config.toml
lr = 0.0029
nesterov = false
weight_decay = 0.07
Rows from block 8, named by matrix and row number. Rows with one number belong to one attention dimension. Each number is 200 + 40 x the weight over its row's rms, rounded and kept within 0 to 999. All counts start at 0. After the name is the row's rms in percent of the matrix's.
# v: attention value (model.blocks.8.attn.v.weight, 256x256), inputs 0-255
# proj: attention output (model.blocks.8.attn.proj.weight, 256x256, transposed), outputs 0-255
v.35,151,262,255,207,133,132,217,188,211,181,190,256,188,232,186,232,166,237,240,201,173,151,241,159,115,117,164,177,259,166,146,109,202,191,158,231,213,254,203,200,109,266,223,217,242,180,211,212,245,156,203,143,211,204,208,324,215,243,192,165,223,165,244,165,224,261,255,146,216,179,296,254,191,220,275,228,218,240,177,206,277,244,230,199,171,205,193,197,182,167,158,180,223,153,265,265,178,186,189,129,248,155,226,170,164,200,224,201,193,166,222,213,223,159,132,184,241,219,156,177,206,210,192,146,181,258,120,206,185,154,177,141,236,221,233,254,211,136,170,156,157,216,243,242,175,266,228,138,167,266,212,144,187,202,177,190,187,207,140,162,214,176,204,155,221,180,226,232,241,177,179,210,223,195,239,153,201,136,220,151,272,171,185,181,158,178,232,221,214,229,272,192,201,208,179,255,287,255,209,203,166,211,204,212,162,250,137,164,187,202,228,268,244,252,151,284,208,199,228,254,183,237,136,167,193,226,92,167,244,211,227,200,144,171,215,174,215,197,244,236,217,176,261,206,233,120,243,141,129,206,227,157,165,221,169,222,240
proj.35,145,162,205,203,191,246,139,185,269,235,250,199,252,248,281,124,209,238,208,100,223,243,178,204,187,184,206,207,170,261,197,221,213,139,143,174,221,252,173,238,282,172,161,245,181,202,197,154,194,223,201,210,263,167,214,126,233,197,205,199,209,203,222,219,228,172,185,264,167,252,153,243,193,198,198,226,261,80,175,226,191,262,193,128,180,278,148,169,273,227,213,177,189,185,237,148,72,325,183,221,204,221,183,164,246,263,218,139,173,168,174,198,205,168,236,272,185,195,235,181,204,152,208,246,228,205,182,184,204,212,159,172,188,192,176,162,170,222,237,204,204,195,124,210,260,172,208,228,186,232,178,259,210,212,208,239,164,187,296,145,160,207,232,193,210,224,170,197,191,186,200,218,190,234,180,206,173,299,187,199,175,182,257,197,203,174,205,170,153,156,213,184,200,204,209,174,124,128,185,207,225,200,224,259,192,247,344,223,223,198,264,204,152,182,224,177,202,225,188,107,201,209,216,204,229,258,300,165,224,157,212,220,189,219,234,175,187,192,126,210,227,214,143,212,265,192,189,243,179,172,250,167,197,108,159,300,157
v.36,172,250,218,219,213,101,262,150,201,249,260,244,208,231,165,259,166,218,221,114,157,137,224,175,212,131,135,199,295,144,185,172,201,167,153,154,225,204,159,164,143,207,238,133,233,154,190,202,247,200,171,176,248,207,218,287,188,267,195,186,213,160,200,188,214,243,238,179,244,181,239,220,212,175,270,239,170,205,208,145,244,216,231,219,261,178,240,223,139,122,192,204,201,261,228,270,221,186,179,192,268,162,189,188,204,195,176,141,164,168,166,191,233,212,188,210,158,267,199,168,272,174,175,126,181,185,169,216,148,167,217,175,169,211,237,222,223,121,179,157,160,161,173,245,221,228,188,139,203,223,185,142,200,217,252,200,261,213,135,125,217,224,224,184,230,149,211,168,231,232,208,226,174,191,208,181,240,156,258,134,231,207,261,206,170,173,231,187,245,283,282,149,160,203,184,286,250,223,202,268,182,209,257,253,155,214,135,252,205,197,184,184,245,262,247,249,181,277,207,228,214,293,196,149,187,165,143,145,220,270,138,216,180,158,181,147,124,169,198,204,243,223,253,206,202,124,189,195,174,180,176,216,180,230,225,268,155
proj.36,171,166,206,167,176,243,187,155,307,140,203,213,226,228,285,162,184,177,231,86,161,251,238,254,203,187,197,216,204,228,224,195,215,192,183,271,237,174,258,221,242,211,165,150,209,190,187,191,188,192,184,200,206,197,203,207,244,236,218,219,229,141,271,184,249,128,222,193,150,155,184,190,210,185,181,231,282,233,180,325,211,211,181,202,227,248,76,172,239,135,161,173,218,173,208,149,142,315,209,215,163,199,209,232,160,258,216,155,180,187,166,245,165,197,295,272,180,201,188,208,240,188,171,195,221,204,170,178,207,222,202,185,217,208,246,168,183,271,224,219,217,204,237,167,184,170,243,187,189,208,234,233,182,216,217,157,163,189,257,222,80,222,205,186,217,239,205,214,269,146,215,212,200,204,190,162,189,236,99,263,240,198,187,199,237,215,215,222,258,101,188,215,211,176,211,165,161,190,252,217,227,201,151,172,185,228,271,154,239,178,243,207,62,217,206,178,230,229,157,56,192,178,266,260,209,187,215,219,179,190,190,243,220,198,257,208,225,161,159,220,239,240,202,212,177,176,170,201,176,133,217,170,218,151,94,210,215
v.37,148,285,246,115,154,182,231,217,231,192,203,160,185,222,265,195,216,134,212,226,182,177,157,200,239,204,222,206,159,205,177,215,209,203,222,150,198,187,179,244,214,211,186,251,206,127,222,221,216,206,129,181,199,261,210,265,260,157,268,208,249,190,193,170,204,278,144,286,241,222,188,232,136,227,125,195,377,194,133,183,170,156,203,224,197,158,241,198,221,207,215,214,238,169,232,189,151,241,182,142,277,221,203,199,150,158,233,232,258,210,245,259,174,170,180,166,241,160,162,129,250,193,186,143,198,232,65,178,229,220,215,209,201,156,189,226,213,208,123,190,206,220,203,259,225,220,225,211,206,245,252,168,195,183,115,195,146,194,158,223,162,209,134,185,257,195,276,181,247,91,177,197,250,174,179,164,209,301,190,207,211,176,226,149,174,202,230,186,248,174,197,217,96,202,216,264,205,203,187,231,161,249,189,172,145,233,184,194,157,227,205,199,209,222,193,181,193,231,221,265,206,215,203,133,150,264,202,208,216,206,198,258,164,190,191,180,190,155,233,255,214,209,159,207,168,94,169,126,172,199,215,211,170,111,177,242,230
proj.37,135,260,114,231,199,242,262,225,227,204,204,147,244,160,133,162,178,222,140,176,184,163,251,211,200,239,210,215,211,181,166,166,220,174,106,140,237,171,199,173,167,140,218,204,208,263,209,225,213,228,243,250,212,170,208,129,163,218,217,167,178,269,254,238,182,143,207,227,214,217,194,211,211,195,237,223,111,195,184,192,152,158,189,94,196,230,157,195,299,184,229,276,184,237,163,187,169,134,284,169,221,213,169,177,234,186,178,154,185,173,196,204,223,191,230,232,162,234,223,219,242,227,205,184,198,190,286,194,163,172,210,250,173,214,142,187,211,123,276,197,250,199,196,221,260,195,207,184,199,158,176,120,227,170,241,211,265,114,245,183,272,197,215,204,170,109,167,159,198,209,188,237,220,218,218,213,157,149,196,175,203,217,173,265,172,186,178,141,147,196,194,244,260,227,193,158,191,170,212,166,205,194,136,229,232,175,278,175,242,250,208,187,164,154,191,202,234,232,148,159,187,171,187,250,270,173,291,242,206,168,255,200,268,256,186,234,215,310,266,199,197,224,148,192,228,276,219,272,222,184,235,92,182,268,204,105,187
v.38,110,213,169,210,234,173,197,210,215,193,209,143,173,233,149,243,148,261,211,205,202,202,201,148,165,200,233,264,185,220,145,168,198,180,161,265,230,262,232,212,225,280,204,178,169,221,311,227,223,154,212,222,242,140,235,201,203,165,213,194,222,193,180,197,225,196,185,187,142,197,227,269,225,146,234,265,238,270,155,170,245,223,159,221,191,235,150,238,299,200,123,168,173,73,201,229,158,166,154,271,198,161,184,111,193,192,175,208,182,216,223,216,233,203,195,194,223,151,178,200,164,174,115,251,230,240,163,181,208,156,195,214,242,240,189,192,229,181,239,183,215,179,139,209,144,195,241,162,139,176,180,244,189,191,156,186,151,218,201,187,192,200,217,215,280,141,232,221,213,234,199,158,203,254,201,165,274,156,218,176,202,180,120,206,227,152,188,195,213,196,188,153,189,233,159,181,247,289,201,175,204,257,239,159,144,246,91,125,192,177,203,316,173,166,209,173,217,198,304,274,146,250,215,189,277,299,157,98,227,207,229,235,247,186,235,229,205,136,245,230,169,169,219,193,223,190,203,160,204,187,189,130,107,188,181,204,196
proj.38,105,150,252,180,240,203,116,219,218,174,240,249,177,221,289,180,235,226,193,226,177,235,178,204,191,202,229,185,250,193,295,234,201,187,163,187,178,291,128,192,224,154,215,109,210,226,167,281,175,215,160,171,185,228,175,186,194,171,240,119,134,153,214,152,267,194,203,220,180,228,164,245,203,185,188,199,237,222,190,219,154,270,190,141,169,154,200,218,147,224,204,259,239,263,185,163,176,201,215,179,219,196,202,215,146,206,218,187,152,171,162,267,197,191,190,129,206,168,180,200,244,223,235,209,269,246,203,143,222,253,223,193,231,155,154,151,150,247,143,174,231,197,217,203,296,188,170,179,209,186,194,208,210,232,234,280,171,166,225,208,318,201,168,167,143,255,216,204,222,151,168,203,212,117,200,237,168,340,220,174,83,194,235,209,223,225,232,160,195,169,201,197,180,171,238,128,148,176,198,171,202,199,221,246,212,213,334,189,230,183,201,172,297,215,200,246,81,209,187,68,180,208,213,180,180,140,271,236,185,205,198,175,155,214,248,253,175,213,230,172,226,221,167,210,180,184,228,216,182,189,219,214,226,168,168,211,194
v.39,143,298,276,182,187,124,219,156,235,237,225,264,191,241,200,205,215,178,154,175,217,183,254,185,167,154,131,183,217,167,252,220,163,220,208,135,202,199,235,227,133,157,225,225,185,169,168,161,189,240,202,191,210,302,218,263,198,231,208,181,170,193,223,158,163,242,183,228,181,189,215,170,178,246,198,228,246,196,221,180,132,162,172,153,255,151,289,221,106,196,292,182,229,247,229,205,232,241,183,128,218,202,193,195,234,181,229,132,213,200,141,212,176,203,102,164,169,186,215,172,235,164,209,131,147,197,153,188,138,158,256,168,162,219,205,290,222,191,96,195,187,165,198,218,182,213,208,225,160,277,211,163,193,192,202,240,223,222,139,235,163,178,164,225,140,261,220,147,184,233,168,176,206,183,161,214,200,220,149,174,256,138,251,184,178,256,186,263,234,227,233,212,133,189,266,274,210,148,169,218,247,168,238,279,213,195,200,249,191,203,211,183,219,227,274,242,134,347,157,257,207,255,114,132,170,217,192,155,161,231,171,254,245,172,242,145,222,172,241,246,252,185,182,188,212,152,195,210,164,198,171,215,218,220,200,164,182
proj.39,140,204,180,184,200,179,206,220,254,129,184,194,210,213,250,193,206,196,198,215,225,185,205,201,216,243,189,216,194,254,122,191,221,194,174,221,191,210,221,157,168,246,261,134,189,225,227,156,221,170,217,173,216,217,206,228,171,177,160,216,245,246,194,214,191,191,214,265,301,236,235,199,215,210,202,246,183,181,177,262,239,185,208,180,223,281,140,214,339,70,237,218,189,155,289,202,184,211,199,197,171,188,214,133,217,238,141,142,146,127,213,214,187,190,250,283,234,212,230,219,212,199,208,174,198,221,165,245,254,205,177,86,202,177,197,210,173,181,275,187,220,159,165,210,243,162,233,209,201,160,179,226,228,125,183,87,238,159,265,119,235,168,168,233,260,173,171,192,230,173,174,255,192,239,189,218,222,133,218,184,245,231,189,178,234,163,179,222,163,206,214,163,255,208,132,225,262,265,258,168,167,192,119,174,201,211,265,203,246,192,226,183,17,180,123,228,268,218,183,203,174,204,253,201,245,173,200,244,234,240,201,210,223,188,253,209,167,206,266,162,181,211,183,175,193,206,163,186,207,230,224,121,110,221,179,243,248
v.40,142,287,250,175,233,157,202,226,227,185,197,178,270,217,261,135,228,157,210,180,243,201,204,211,171,182,154,266,200,165,225,187,118,242,209,179,181,256,171,170,242,159,155,230,237,212,184,172,153,219,196,201,178,221,187,198,265,201,268,186,181,211,192,184,183,248,187,257,241,147,163,204,183,214,180,133,246,199,176,218,152,189,224,169,176,123,251,196,190,144,239,217,210,272,205,238,217,169,187,142,222,168,208,190,119,206,190,148,191,198,136,235,157,296,126,187,180,182,206,174,248,206,205,145,179,162,213,235,210,171,215,228,164,121,204,229,169,200,151,218,236,204,242,285,273,187,217,254,251,228,270,178,241,239,196,195,201,214,193,205,203,126,197,213,120,341,238,151,244,132,169,177,262,173,209,274,125,251,172,145,248,184,282,218,176,166,190,166,245,210,212,272,154,229,216,229,137,158,186,296,241,174,178,260,182,184,273,265,163,196,230,161,222,205,191,174,214,263,154,141,226,233,199,145,164,169,205,161,193,182,152,222,228,187,136,151,218,197,181,238,240,166,206,200,111,164,175,180,204,102,219,251,244,182,208,265,222
proj.40,137,207,167,237,132,200,212,197,223,169,241,187,264,233,187,237,207,227,149,174,220,172,260,199,205,182,207,226,195,169,123,225,271,163,188,198,230,171,226,132,167,167,183,160,174,231,197,220,214,207,229,196,261,213,211,193,200,204,257,218,206,224,199,296,212,96,161,251,176,210,234,168,216,200,266,277,169,125,170,168,178,191,221,180,229,272,137,254,258,229,231,240,192,159,248,171,235,124,173,195,193,170,189,156,223,146,200,147,227,184,206,147,217,193,192,127,167,204,204,206,192,224,215,229,221,183,204,226,116,213,207,135,167,254,255,243,295,199,242,239,209,185,184,192,165,179,234,212,159,146,186,125,173,231,181,164,186,209,168,163,242,252,232,197,300,70,167,182,135,190,206,196,221,198,179,184,247,180,147,210,191,193,97,148,240,221,182,218,187,209,213,243,288,198,169,202,277,189,207,118,105,219,113,166,181,206,230,149,210,203,227,201,117,203,154,174,284,219,226,281,184,190,156,257,262,183,147,175,221,186,202,155,236,226,135,235,178,179,177,217,175,190,172,189,249,239,197,241,212,208,219,163,184,325,218,114,200
v.41,168,248,201,223,191,186,217,163,199,223,157,173,246,173,106,221,143,207,237,254,216,250,224,174,137,171,180,227,202,224,118,94,229,244,161,287,240,225,187,171,211,283,179,294,244,178,182,212,242,185,238,193,158,213,211,257,192,217,173,163,179,174,181,226,214,264,193,201,147,145,220,208,244,197,244,239,87,253,212,201,201,172,197,229,189,266,196,180,229,219,133,211,233,139,194,220,241,224,204,210,247,117,160,163,299,204,212,200,286,224,176,183,187,183,207,235,216,188,235,133,187,281,168,223,175,220,152,202,188,157,225,139,271,232,225,176,220,168,233,183,173,243,211,224,124,204,205,194,206,168,173,177,226,144,187,136,169,177,234,139,160,125,246,130,274,136,178,219,194,153,219,171,213,274,216,197,159,192,204,175,240,266,132,160,214,202,151,201,228,143,230,223,220,239,174,180,229,224,168,199,249,289,198,148,210,161,177,184,210,186,186,258,281,146,180,135,176,139,213,280,183,180,181,185,192,174,220,202,251,237,217,164,208,121,266,212,178,216,139,205,188,123,212,216,260,254,182,200,215,256,197,227,160,223,285,129,197
proj.41,160,130,137,189,173,257,201,222,173,302,181,224,158,228,334,151,206,219,192,190,219,218,156,190,188,209,181,117,215,223,274,220,159,161,140,231,176,189,182,183,186,199,195,260,163,208,201,190,201,200,168,216,223,176,198,128,201,156,177,236,196,216,178,215,179,145,127,208,221,257,248,169,100,265,178,211,292,182,196,249,242,279,205,138,196,230,196,274,193,251,249,206,205,291,173,156,164,228,229,169,237,230,207,215,180,146,197,286,211,206,258,218,218,208,142,183,207,189,163,198,193,184,204,143,259,166,204,127,197,182,213,195,166,230,183,205,205,267,157,199,180,191,154,248,222,184,235,235,177,305,192,242,187,230,179,257,201,203,248,177,215,264,94,228,140,204,176,178,179,320,190,178,183,128,165,210,215,229,279,193,86,185,236,226,167,234,215,196,131,211,216,161,220,198,215,208,164,171,227,201,161,135,228,189,199,300,190,204,201,252,231,214,260,211,232,221,213,237,227,183,205,213,209,154,190,253,222,193,227,146,215,285,167,238,213,251,202,152,155,210,267,238,163,231,145,203,229,178,156,236,238,185,184,167,106,222,228
v.42,135,203,252,185,157,182,166,128,148,147,230,284,213,220,218,256,181,234,171,158,203,210,206,201,188,184,107,194,312,170,209,183,158,228,234,242,211,146,280,257,134,192,294,231,226,229,190,206,187,207,186,200,212,219,252,218,186,217,172,185,184,205,193,194,187,190,232,159,226,272,242,144,132,160,312,179,80,170,273,200,139,189,212,187,176,201,227,213,179,227,178,230,225,305,240,238,222,174,288,176,220,224,220,224,186,204,212,210,162,180,198,177,226,259,186,246,161,234,262,224,203,149,224,236,164,203,284,186,150,208,184,185,223,256,160,280,200,162,180,202,157,181,241,93,189,253,235,151,198,275,242,119,169,201,255,214,206,194,197,148,272,207,211,186,140,179,191,172,148,290,165,281,161,160,214,155,168,203,165,178,169,157,293,194,179,238,214,254,143,181,247,210,218,175,192,251,156,134,164,188,145,189,214,171,176,171,227,249,197,205,185,174,235,238,122,226,197,192,196,230,168,212,141,224,206,187,146,226,203,198,227,205,156,232,174,172,211,280,195,196,225,208,176,203,241,205,204,179,158,209,184,156,236,281,104,182,212
proj.42,125,248,172,189,152,233,204,165,211,142,87,178,223,150,203,148,223,186,258,174,156,190,167,231,235,235,197,207,192,231,219,191,172,195,221,211,169,248,179,220,224,240,176,295,175,147,173,145,169,195,172,163,217,183,205,246,306,226,199,248,288,146,220,152,160,262,256,149,124,171,173,202,236,172,194,249,260,198,194,193,275,218,182,218,210,272,191,201,163,68,203,105,174,139,271,223,254,231,127,203,167,228,190,216,270,173,167,222,134,195,177,220,184,161,252,314,146,215,248,213,174,182,177,189,207,180,241,158,323,196,226,196,181,191,227,176,176,189,278,169,208,192,188,182,247,148,218,187,190,210,178,256,171,178,264,174,213,210,161,226,186,201,261,229,211,207,219,225,289,164,217,226,186,213,196,200,198,241,202,218,264,200,158,177,189,174,206,210,182,175,206,238,181,176,235,164,226,179,250,232,218,177,312,210,192,208,166,176,252,204,204,179,73,167,216,183,235,233,187,203,255,200,260,217,186,184,227,90,192,212,172,208,173,182,229,207,233,149,238,203,206,224,319,189,242,132,170,155,227,179,224,240,171,153,238,213,206
v.43,142,119,205,215,260,273,197,204,134,222,159,114,197,181,193,185,193,193,137,246,243,263,225,171,213,246,207,202,196,152,234,220,207,157,253,234,236,247,229,354,181,160,234,198,175,202,199,238,211,192,158,253,192,198,199,130,134,194,183,183,168,164,200,175,212,158,167,249,215,222,145,153,225,238,114,239,191,156,231,226,189,128,165,168,187,239,219,234,183,270,227,208,184,217,125,162,170,239,200,239,132,263,213,154,285,189,208,231,229,206,154,179,181,250,200,196,211,180,206,267,150,195,201,225,191,212,268,169,186,183,229,239,209,242,153,180,161,191,259,175,249,203,201,137,132,204,200,232,167,249,161,213,163,175,203,188,228,125,248,243,188,272,186,226,258,209,125,239,164,218,189,212,230,224,244,259,175,278,112,262,118,244,180,245,183,143,155,168,242,180,155,192,231,153,173,217,164,112,145,152,225,103,141,199,157,192,217,215,266,187,184,127,148,219,208,195,211,186,157,167,173,228,247,262,173,152,244,253,151,227,270,197,208,236,239,204,200,232,189,198,229,167,176,239,266,246,169,250,198,200,190,277,202,157,181,206,201
proj.43,130,242,165,230,218,193,172,159,217,186,176,209,142,96,118,205,201,198,225,248,213,83,190,203,168,212,186,196,182,279,157,184,166,216,165,237,203,186,229,188,175,239,216,176,175,218,203,208,193,178,222,185,220,208,186,225,215,230,162,243,162,200,161,195,190,205,242,104,219,249,177,166,142,277,202,196,97,294,235,253,172,186,168,266,189,234,229,210,165,252,200,248,214,160,265,238,169,101,292,208,218,175,198,216,145,208,256,274,149,193,236,207,160,154,85,241,205,198,156,183,171,264,202,204,216,216,167,188,144,228,243,153,231,181,210,214,192,215,178,181,209,244,225,238,171,229,200,179,174,225,226,149,243,155,155,138,153,252,154,216,225,169,111,160,152,168,241,210,186,178,190,175,187,188,222,201,230,230,227,177,201,204,129,171,206,195,209,190,223,194,210,161,114,218,169,127,204,272,235,225,124,215,266,192,186,225,160,100,175,222,134,245,257,173,189,210,191,169,211,302,156,198,213,218,262,262,230,183,181,269,232,220,209,198,251,252,259,198,296,184,208,192,215,215,132,225,214,152,249,271,188,239,222,258,211,159,271
v.44,116,182,160,211,166,198,257,248,195,151,220,162,229,170,164,261,215,220,180,150,160,192,163,180,224,182,252,245,208,253,165,206,215,207,168,183,148,178,191,103,243,201,173,122,186,224,201,113,206,159,205,198,220,194,216,182,222,276,189,260,210,264,211,223,189,244,163,161,203,213,217,225,221,159,235,186,167,220,214,287,155,188,168,287,210,203,222,164,197,170,128,144,202,146,180,238,246,159,251,216,225,83,125,246,151,195,250,175,172,189,207,217,198,193,254,226,240,174,287,209,198,224,184,230,250,249,174,152,175,231,194,242,277,215,186,153,189,169,197,210,161,157,224,215,173,164,145,195,222,148,238,214,216,140,219,198,208,302,259,207,155,205,222,207,209,198,212,168,253,183,219,208,154,177,232,178,181,188,321,182,230,230,167,211,232,273,228,160,201,174,250,220,236,246,238,145,241,270,246,162,175,244,293,139,281,185,136,196,127,167,145,264,129,221,218,142,213,137,241,231,217,168,139,198,298,247,222,151,256,163,194,184,165,156,212,212,207,198,233,136,171,231,227,202,171,177,220,227,275,229,218,166,226,235,287,152,157
proj.44,122,187,182,221,208,202,225,196,205,221,199,239,204,185,317,138,224,178,140,176,159,285,214,184,227,203,186,188,165,109,219,167,169,179,295,269,211,258,145,239,257,181,200,224,205,212,151,240,205,201,102,203,179,225,181,195,165,162,207,184,231,166,191,226,225,180,179,267,229,241,283,123,192,195,155,140,165,215,237,146,270,332,246,218,262,168,171,200,139,156,137,189,179,192,201,174,197,189,207,187,196,222,172,200,204,198,165,228,233,222,141,155,209,196,187,91,199,196,199,239,223,222,205,212,229,157,267,245,250,184,199,209,228,197,191,217,219,181,126,199,213,171,228,217,215,170,169,206,185,148,197,262,204,246,194,318,232,167,229,217,213,185,196,260,203,275,232,219,224,152,228,146,219,242,217,238,202,274,324,221,173,201,223,191,192,171,176,185,240,234,195,164,267,211,209,240,205,178,181,174,219,140,224,209,176,197,187,210,187,177,133,127,306,246,243,209,243,309,215,148,192,212,222,159,183,189,146,274,205,181,203,200,220,237,191,208,192,148,114,183,218,161,119,221,196,160,185,189,266,200,117,274,187,197,256,255,176
v.45,128,267,187,161,169,175,120,210,205,201,223,327,230,178,114,167,183,193,173,157,236,230,188,193,252,166,165,178,222,155,195,217,137,198,168,192,218,119,218,130,141,230,213,234,217,225,160,143,204,211,224,187,212,235,147,258,243,224,181,204,175,200,196,226,160,223,213,159,134,180,249,151,137,186,344,244,201,187,161,207,251,208,233,188,211,204,205,221,230,213,234,220,269,212,292,232,260,264,267,197,189,135,231,199,187,139,171,157,250,217,183,140,218,143,186,211,101,181,232,211,214,227,276,164,130,168,199,243,185,234,232,140,171,210,237,186,246,203,142,288,203,190,289,134,190,221,143,176,229,189,220,141,191,241,201,174,172,257,192,194,170,159,169,125,132,190,196,216,147,205,208,202,144,186,168,237,170,160,216,167,210,191,179,185,233,250,196,234,172,237,227,264,210,202,192,190,150,170,212,186,185,178,208,191,272,172,254,178,157,249,221,231,325,183,233,175,190,186,160,201,202,113,159,191,153,149,217,191,208,153,207,195,192,189,200,247,278,192,176,232,169,182,151,186,185,260,252,261,195,181,215,148,210,293,222,122,186
proj.45,129,162,231,173,228,126,213,219,218,243,110,171,151,167,294,186,169,198,235,253,193,177,218,170,183,182,209,210,233,209,268,169,207,192,181,305,179,184,139,137,237,229,163,277,191,223,184,189,194,224,199,209,248,171,193,209,275,221,173,195,237,236,197,203,153,183,167,216,196,170,243,198,170,251,187,192,274,138,202,194,231,238,199,130,146,154,161,236,218,104,223,160,153,158,203,134,301,253,66,197,223,216,217,186,243,265,148,203,267,149,218,232,227,241,234,246,200,188,223,211,224,128,210,228,242,198,240,152,174,121,211,182,144,193,184,219,215,200,241,184,189,156,128,241,265,184,248,230,204,218,215,199,190,162,206,152,186,179,182,165,169,199,267,264,217,239,154,189,179,279,216,213,212,218,180,200,260,138,199,201,233,205,233,164,173,173,211,237,211,276,205,185,212,221,207,234,238,277,181,251,170,238,289,239,198,163,155,217,192,148,221,145,91,188,199,218,210,204,188,173,240,220,219,173,183,213,161,183,197,170,198,143,188,195,131,129,174,197,110,183,236,190,237,181,275,173,164,193,199,173,224,246,234,139,170,290,87
v.46,148,258,234,216,220,205,251,205,216,234,219,188,184,212,144,234,218,208,243,248,188,168,172,199,103,184,212,190,192,248,134,168,294,260,197,155,216,258,168,246,223,223,122,201,206,114,227,169,212,164,199,196,177,220,225,197,197,247,196,156,239,227,270,143,252,305,218,182,183,156,266,234,247,263,199,207,290,229,184,232,198,186,226,238,185,213,264,152,65,200,178,179,212,238,184,200,124,245,173,176,251,197,145,166,194,185,213,133,186,177,152,282,200,179,101,206,246,229,149,177,228,156,157,157,146,186,143,185,154,101,247,223,223,204,233,185,136,174,185,197,178,196,253,211,189,197,234,174,171,184,199,212,256,153,229,230,158,229,159,160,181,169,200,132,250,226,220,163,164,154,215,148,234,278,256,132,185,197,184,186,270,205,209,164,153,239,251,268,228,241,243,186,200,258,236,204,273,270,130,234,233,181,202,238,192,191,138,220,186,161,256,188,136,215,203,167,177,215,213,201,169,206,178,199,197,194,139,176,217,247,219,194,148,186,240,165,126,176,181,178,205,180,234,148,219,133,170,194,183,252,163,217,256,176,275,218,120
proj.46,156,72,179,206,236,234,167,200,227,225,288,194,217,204,218,152,272,248,205,205,251,208,252,188,196,188,173,197,166,203,173,199,192,192,208,234,233,148,249,200,169,253,259,181,221,258,189,214,207,163,144,255,216,192,165,201,149,150,180,211,202,252,141,176,209,174,246,213,250,242,206,123,201,203,140,177,159,272,200,243,195,215,170,241,224,229,165,227,257,251,151,218,177,198,267,219,92,175,256,225,187,212,204,176,81,272,245,203,181,268,156,154,196,214,142,184,227,158,188,205,233,233,161,196,108,214,212,194,169,265,145,173,212,228,254,189,213,186,177,222,181,229,168,185,178,183,222,222,170,154,205,189,245,264,180,251,201,200,256,244,84,193,188,204,276,213,216,192,224,165,191,163,193,177,190,168,189,250,209,212,187,222,250,221,279,210,153,115,188,153,214,149,171,251,172,193,177,166,183,256,215,160,163,211,219,229,246,187,189,242,181,180,214,218,203,188,191,165,231,143,217,185,155,186,336,217,230,299,198,226,206,182,273,147,138,248,192,197,121,211,267,193,90,251,160,187,183,257,211,160,275,152,162,243,170,219,243
v.47,160,199,227,240,218,233,122,245,207,191,214,244,181,252,236,220,251,163,148,221,229,238,222,139,218,220,116,230,218,176,246,212,146,261,287,231,173,198,307,204,210,139,191,200,199,163,171,238,111,246,212,222,165,236,248,126,190,197,193,205,177,212,161,208,189,170,215,217,201,199,161,114,167,204,160,109,168,214,271,249,137,181,168,112,128,177,260,183,219,208,227,195,204,274,150,215,175,186,211,209,166,252,221,191,173,187,183,214,162,168,199,242,216,274,133,233,180,197,247,239,152,194,246,247,113,201,320,197,141,177,190,235,234,189,158,271,162,224,172,179,212,166,207,147,208,199,224,235,170,283,246,177,195,211,212,246,153,207,188,196,226,236,191,266,157,317,190,177,150,217,160,194,208,200,180,217,151,308,89,188,197,168,182,126,205,199,184,240,184,224,204,232,201,161,224,199,125,150,169,157,276,147,189,208,196,229,247,301,263,203,217,132,183,172,173,201,208,245,174,155,170,217,229,167,212,155,234,176,202,210,237,192,238,215,234,175,201,236,237,214,205,256,223,186,201,175,165,202,181,201,170,262,260,238,132,174,219
proj.47,146,253,205,211,175,212,232,220,182,186,246,204,229,216,125,269,167,245,197,240,169,196,159,216,173,196,188,212,183,182,141,186,183,165,178,192,180,213,138,249,160,260,216,325,202,239,175,190,206,155,243,228,219,210,183,216,185,192,177,199,178,187,172,184,130,317,244,149,189,241,258,250,290,215,227,215,153,160,180,117,282,199,214,207,188,215,224,267,234,148,190,203,179,164,286,258,203,119,124,177,198,182,167,198,220,213,217,211,139,246,224,196,198,196,121,233,221,197,214,213,207,216,204,135,190,215,135,171,263,219,162,144,182,165,223,181,239,132,201,221,159,225,163,227,209,189,244,192,197,199,125,182,218,194,213,85,220,221,158,177,289,189,227,174,196,152,231,178,192,166,200,188,196,234,208,203,180,185,220,144,246,190,202,167,243,229,182,223,189,156,207,189,191,189,166,217,213,182,211,227,180,231,253,199,206,201,101,190,177,182,189,199,196,188,165,226,200,135,227,361,224,213,133,181,296,194,221,141,195,271,218,187,141,177,199,205,177,183,137,164,205,210,270,260,265,202,198,169,215,239,261,139,148,354,249,180,248
v.48,056,257,179,138,129,193,227,195,119,250,187,249,188,163,194,216,250,232,240,188,206,131,233,228,211,152,173,211,187,200,216,211,228,201,215,132,247,207,178,234,194,197,189,271,219,207,155,190,180,172,165,142,125,206,151,155,118,244,194,157,166,201,205,220,215,240,280,214,85,206,235,158,175,237,167,245,241,175,188,145,164,162,162,157,188,194,144,174,136,210,288,207,124,158,187,274,214,238,208,218,249,249,184,185,235,152,181,157,166,212,252,181,233,185,183,179,131,212,282,214,234,206,216,193,186,176,239,271,281,179,163,118,209,206,224,236,299,204,202,245,203,169,223,274,179,152,141,188,260,200,176,186,234,230,198,210,245,175,155,121,171,148,166,229,186,141,208,273,136,247,220,209,178,322,114,201,229,189,151,199,299,192,182,216,252,273,162,203,142,204,144,210,163,196,212,218,220,186,199,197,229,207,244,224,153,209,231,200,108,237,198,143,288,212,168,218,236,216,243,198,236,227,215,171,153,218,182,222,235,266,189,220,184,253,151,139,208,227,224,157,249,186,245,183,225,219,213,216,203,240,188,232,165,279,176,226,204
proj.48,055,146,189,200,194,199,131,315,304,165,206,254,224,251,191,142,203,201,195,155,203,245,195,192,181,229,147,211,178,140,218,197,104,172,164,254,230,236,197,129,208,179,221,157,161,162,176,165,192,227,327,217,189,203,215,190,286,175,191,179,188,215,210,197,198,176,112,213,253,216,228,180,127,126,141,209,191,271,192,301,155,192,215,207,202,215,208,218,236,271,84,286,231,212,188,172,202,227,135,176,165,155,178,242,190,194,191,256,218,180,113,168,219,196,213,231,265,211,266,206,142,231,173,225,183,203,246,172,218,219,260,304,133,226,130,180,140,148,173,208,181,194,175,180,220,272,231,212,139,235,163,226,171,186,219,246,231,185,255,267,207,182,224,105,208,189,193,149,250,206,148,189,185,140,246,184,215,299,182,224,136,207,202,152,196,164,249,148,250,207,199,229,212,157,174,209,175,176,187,194,205,252,157,229,200,221,275,194,235,169,194,191,114,186,203,177,213,179,209,185,207,190,165,171,240,213,215,221,175,191,146,191,247,216,271,197,203,234,125,181,220,240,212,195,194,170,175,208,160,205,195,182,261,143,281,221,198